A small text-conditioned image diffusion model, trained from scratch.
Data: trained on rendered made-up planets, 7.4 epochs.
Rows from block 5 of the denoiser of a small text-conditioned image diffusion model, named by matrix and row number. Rows with one number belong to one channel. Each number is 128 + 24 x the weight over its row's rms, rounded and kept within 0 to 255. All counts start at 0.
After each channel's rows are labels from the 100 images, of 14976 (inputs lightly noised), where the channel reaches its highest value: "strongest on" is what is common among them. Only what is clearly more common there than usual is listed. The data: rendered made-up planets.
# convs0: first 3x3 conv (model.mid.0.convs.0.weight, 192x192x3x3, each kernel summed), inputs 128-159
# convs1: second 3x3 conv (model.mid.0.convs.1.weight, 192x192x3x3, transposed, each kernel summed), outputs 128-159

convs0.40 [122 131 122 164 107 139 143 158 142 110 102 141 176 121 161 119 138  98  92 126  81 122 159  73 134  95 150 136 121 130 108 166]
convs1.40 [117 126 108 137 141 121 170 110 107 137 136 118 161 183 112 108 126 146 109 160 131  97  88 142 143 130 136  92 178 126 108 102]
strongest on: moons: three; gibbous

convs0.54 [145 185  83 140 150 117 134 158 134 135 168 119 118  87 132 119 130 139 116 110  77 138 116 129 117 109  99 130 123 107 101  98]
convs1.54 [119 104 117 189 134 129 142 107 144 130 133  75 118  97 178 129 109 122  97  95 122 166 122 147 116 107 148  76  97 145  94 116]
strongest on: crescent

convs0.161 [101  97  95 114 105 105 106 128 169 124 132 141 122 142 145 100 158 169 145 103 146 158 138 112 129  88 156 142 186  97 117 122]
convs1.161 [132 103 132 126 124 115 116 112 143 174 127 137 164  87 169 118 100 171 140 114 130 125  97 110 116 103 123 110 158 109 121 113]
strongest on: crescent; cracked ice world

convs0.133 [115 131 132 136 121 154 135 100 106 115 132 121 103 150  93 151 119 135 104 179 121  90 116  99 135 134 121 120 127 104 172 114]
convs1.133 [133 133 147 154 145 141 102 156 138 109 159  98 140 110 141 144 194 134 127  94 119 138 150 132 144 159 177 105 115 145 106 135]
strongest on: banded gas giant

convs0.50 [149 115  93 137 130  97 102 132 126 192 107 116 114 134 127 109 103 123 141 122  93 102  98 141 101 135 136 106 119 146 160 162]
convs1.50 [ 98 158  73 149 106 163 119 112 140 120 117 139 128 120 152 141 139  94 132 188 158 129 104 110  76  79 154 141  76 138 154 118]
strongest on: crescent

convs0.1 [141 111 169 127 153 142 127 131 114 160 115 121 104 122  98 137 129 141 158 128  97  99 153 158 116 103 141 114 107 124 109 155]
convs1.1 [120 154 168 120 124 114  86 123 117 125 156 116 130 160 135 100 125 109 143 151 160 122 101 131 151 108 116 155 153 128 148 115]
strongest on: rings; cracked ice world

convs0.41 [126 112 133 125 170  99 150  81  93 133 172 150 137 102 115 136 152 153 169 119 107 138 103 122 102 110 115 122 153 131 180 122]
convs1.41 [108 111 129 137 109 139 130 148 101 152 116 107 147 102  96 127 143 106 106 110  93 110  99 135 132 123 137 125 147 138 140 147]
strongest on: cracked ice world

convs0.25 [127 116 166 130 133 108 126  76 121 105 139  84  86 120 146 133 153 130 143  97 105 129 144  97 113 124 117 145 118 145 124 167]
convs1.25 [173 150 125 104 151 101 139  86  94 106 151 131 152 101  72 131 138 118  97 160 133 131 127 114 119 137 142 129 138  79 119 112]
strongest on: lava world

convs0.164 [ 99 119 128 132  99 132 139 137 154 133 128 129 140 105  85 116 144 127 120 118 130 128  89 151 147  79 154 140 123 164 116  79]
convs1.164 [111  64 143  79 123 117 134 149 139  97 146 174 146  97 112 123 131 107 140 171 105 164 179 173  93 144 114 143  77 142 103 163]
strongest on: gibbous

convs0.68 [128 127 149 131 118 145 119 156 148 130 104 146  95 172 151 104 131 127 103 104 131 115  95 135  97 156 122 110 108 128 101 169]
convs1.68 [103 118 105 116 141 105 133 110 116 158 155  84 137 108  87 147 121  84 163 135 166 111 138 150 139 109 145 105 157 111  89 153]
strongest on: rings; crescent

convs0.75 [121  88 135 148 136 101 111 151 114 141 136 121 136 138 126  54 108 109 143 170 116 100 137 145 142  92 113 114 164 133 122  99]
convs1.75 [125 138 106 139  63 149 117 101 132 124 136  85 134 115 145 102 124 164 126  84 155 150 149 107  98 160  72 127 147 121 126 115]
strongest on: half lit

convs0.130 [132 114 131 122 123 109 166 122 132 123 150 148 160 128 110 157 154 170 144  86 102 121 107 117 101 162 111 144 141 121 128 103]
convs1.130 [153 130  96 119 167 134  95 100 106 100 153 117 123 155 130  87 115  92  93 145 123 108 135 119 106 135 125 108 106  91 143 134]
strongest on: moons: one

convs0.182 [155 171 115 121 122 150 105 111  76  83 137 133 153 134 114 122 119 156 100 140 131 141 107 144  92  82 103 146  95 138 149 142]
convs1.182 [113 132 132 156 174  75 143  98 112 132 120 149 141 123 118  64 101 131 140 110 124 168 162 142 119 129 129 148 153 130 102 113]
strongest on: moons: three; rings

convs0.115 [147  70 154 119 118 157 105 106 142 123 165 100  86  98 143 130  99 119 139 127 138 139 123 116 151  91 193 106 151  90 144 113]
convs1.115 [124 130  83 178 100 166 130 156 132  79 149  74 132 159 188  87 150 101 102 133  97 125 141 107 117  98 151 125 104 162 131 134]
strongest on: rings

convs0.6 [107 102 111 126 114 135 130 142 129  97 103 109 131  71 145 143 128 146 121 131 184 163 110 143 127 127 119 104 107 146 135 115]
convs1.6 [ 88 108 122 152 156 171 103 130 115  89 155 148 108 132 192 169 138 190 137  56  94 112 134 129 142 112 156 155 119 186 128 117]
strongest on: desert world

convs0.109 [122  99 122  87 124 132 113  82 132  94  93  92  86 150 135 112 148 103  99 139 154 113 132 127 139 148 129 115 116 153 163 107]
convs1.109 [110 140 174 172  99 102 109 142 165 150 144 153 173 112 123 151 118 164 137  99 117 184 100 105 167 170 117 136 119 149 116 132]
strongest on: crescent

convs0.159 [115 165 113 139 131 111 136 111 128 154 111 148 122 155  97 152 109 120 159 108 115 180 166 155  73 123 108 165 143 112 163  85]
convs1.159 [146 180  78 142 116 124 113 172 131 103 130 132 139 119 137  99 147 133 120 183 104 128 150 123 183 113  86 114 140 138 128 147]
strongest on: full

convs0.188 [106 122  91  62 143 108 104  92 104  66 143 102  88 113 122  87 113  90 113 147 116 141 148  84 131 104  97 109 117 130  99 108]
convs1.188 [145 118 176 153 151 124 129 142 137 121 102 155 139 136 131 169 125 167 116 100 149 191 112 149  84 155 131 151 113 188 101  89]
strongest on: moons: two

convs0.85 [ 98  82  92  85 111 122 145  96 128 103 141 112  88 132  68 143 123 142  89 172 112 113 133 126 131 127 135 144  73 164 133 150]
convs1.85 [125 153 142  77  83 116 136 123 148 117 126 137 127 101 124 153 122 147 106 101 105 144 119 127 153 125  96 120 130 160  98 121]
strongest on: glowing rim; cracked ice world

convs0.46 [113 125 160 102 125  82 102 131 124 128 130 147 106 111 171 110 171 116 143 126 137 120 166 129 159 122 125  97 161 138 144 150]
convs1.46 [ 95 134 129 178  92 152 110 114 114 138 119 164  90 121 152  88 150 135 116 135 117 130 105 117 144 124 103 146 121 126 131 122]
strongest on: full; desert world

convs0.61 [106 123 131 127 136 142 144 101 133 123 107 146 144 149 160 121 162 117 144 135 145 105 125 146  78 142 104 143 138 102  90 116]
convs1.61 [118 113 108 124 164 130 111 108 151  99 106 112 167 130  96 103 103 109 104 131  77 168 110 127 135 123 130 143 144 114 115 126]
strongest on: moons: three; lava world

convs0.176 [110 136 140 198 142 140 109 148 189 145 120  99  92 154 131 160 151 107 121 114 101 106 118 126 149 158 105 155 117  89 135 110]
convs1.176 [114  99  85 104 131  85 109 122  88 153 115 129 103 128 151 153 138 134 124 132 147 166 141 139 152 104 117 170 101 144 152 118]
strongest on: rings; ocean world

convs0.4 [107 144 156 134 129 134 123 139  91 195 137 127 148 112  93 131 149 156 126 131 130  71 136 149 102 100 113 168 161 128 130 131]
convs1.4 [ 98 121 127 116 104 149 143 120 140 146 104 112 170 130 103 101  73 101 118 123 130 134 108 118 120 108  90 136  99 135 123 111]
strongest on: ocean world

convs0.5 [ 98 178 119 146 112 106 128 134 145  90 126 142 125 128 134 105 119 138 139 157 139 121 117 149 128 169 141 111 140 153 131 126]
convs1.5 [ 95 138 129  81 147 144 116  97 100 124 153 117 138 114 119 153 139 141 149 153 125  89 144 125 157 159  81 133 106 121 152 111]
strongest on: full; ocean world

convs0.124 [154 167 113 103 116 142  98 177 109 105 149 120 134 110 126 107 145 138  89 147 130 135 111 150 125 111  92 132 107 171 127  81]
convs1.124 [132 145 165 118 145 119 114  94 146 145 130 129 125  94 150 112 148  96 131 145 128 137 120 105 135 161 156 113 158 143  87 113]
strongest on: crescent

convs0.97 [117 129 154 132 187 147 123 133 140 126 118 127 127  99 167 104 124 146 114 160 138 103 142 100  92 152 132 161 182 106 118 127]
convs1.97 [150  89 112 195 137 105 137 121  96 123 159  95 141 102 132  98 134 124 113 119 133  90 133  76 147 102 145  85 121 114 105  98]
strongest on: moons: two

convs0.60 [116 135 147 180 133 138 118 166 157 142 142 141 108 151 128 144 113 134 130 131 100 145 119  88  86 107 114 103  99 170 133 170]
convs1.60 [126  85 105 121 125 101 138 158  88 144 163 124 124 159 109  95 165 147 148 121 189 118 124 127 115 165 107 122 158 142  92 140]
strongest on: moons: two

convs0.107 [160 129 138 145 103 150 112 126 124 134 134 155 108 152 130 177 113 118 123 114 138 144 108 122 105 120 118 135 137 165 130 111]
convs1.107 [138 149 105 143  87 111 123 140 100 108  85 122 148 151 130 155 167 149 116 156 131 122 105 155 133  86 107 134 121 166 179 117]
strongest on: crescent

convs0.34 [127 116 137 121 147 137 121 126 121 131 112 118 101 130 140 137  75 105 101 141 129  96 174 130 125 128 130  74  99 105 100 138]
convs1.34 [172 102 133 125  83 151 115 137 149 128 140 120 118 148 130 133 145 128 149 150 106 186  91 108 164  99 101 184 148 130 110 118]
strongest on: lava world

convs0.66 [ 86 133  70 143 151 122 112 131 125 139 123 152 128 122 140 161 121 148 119 110 130 148 157 146 151 152 111 116 116 119 133 199]
convs1.66 [149 139 164 112 155  93 105 123 152 161  96 146  90 137 133 134 104 110 140 143 104 129 102 135 116 130 148 159 137 116 145 143]
strongest on: polar caps

convs0.116 [114 157 114 166  96 129 130 151 134  92 113 118 120 111  90 104 113 143 127 150 121 141 116  93 126  94 174 111 105 149 134 105]
convs1.116 [117  97  98 128 129 114 117 177 116  85 159 108 108  84 148 153 128 156 168 151 181  98 157 125 134 167 112 127 108 193 119 153]
strongest on: glowing rim

convs0.28 [128 112 116 172 117 107 131 111 124 111 166 106  89 107 128 147 105 133  67 150 112 142 133 172 106  91 117 138 117 113  80 153]
convs1.28 [108 120 154 134 115 159 115  86 122 168  98 153 158 123 124 173 129  97 116 118 133 117 127 132  98 118 120 119 108 148 111 128]
strongest on: polar caps

convs0.113 [156  90  51 127 126 138 138 134 118 141 137  88 127 162 116 116 176 172 144 164 123 138 151 137 149 123 126 100 125 133  69 109]
convs1.113 [130 147 112 128 135 128 133 163 117 155 108 123 153 111 142 128 116 120 141 101 167 134 147  59 173  86 139 132 143 129  91 134]
strongest on: moons: zero; full

convs0.162 [110 155  97 142 113 127  96 110 118 116 161 164 126 127 127 129 167  82 181 135 124 140 126 150  99 147 106 113 140 157 141 117]
convs1.162 [121 151 103  81 155 122 104 134 119 113 124 155 176  96 168 153 166  90 161 128 118 108 151 116 114 134 120 141 111 175  80 126]
strongest on: glowing rim; half lit; kind: cracked ice world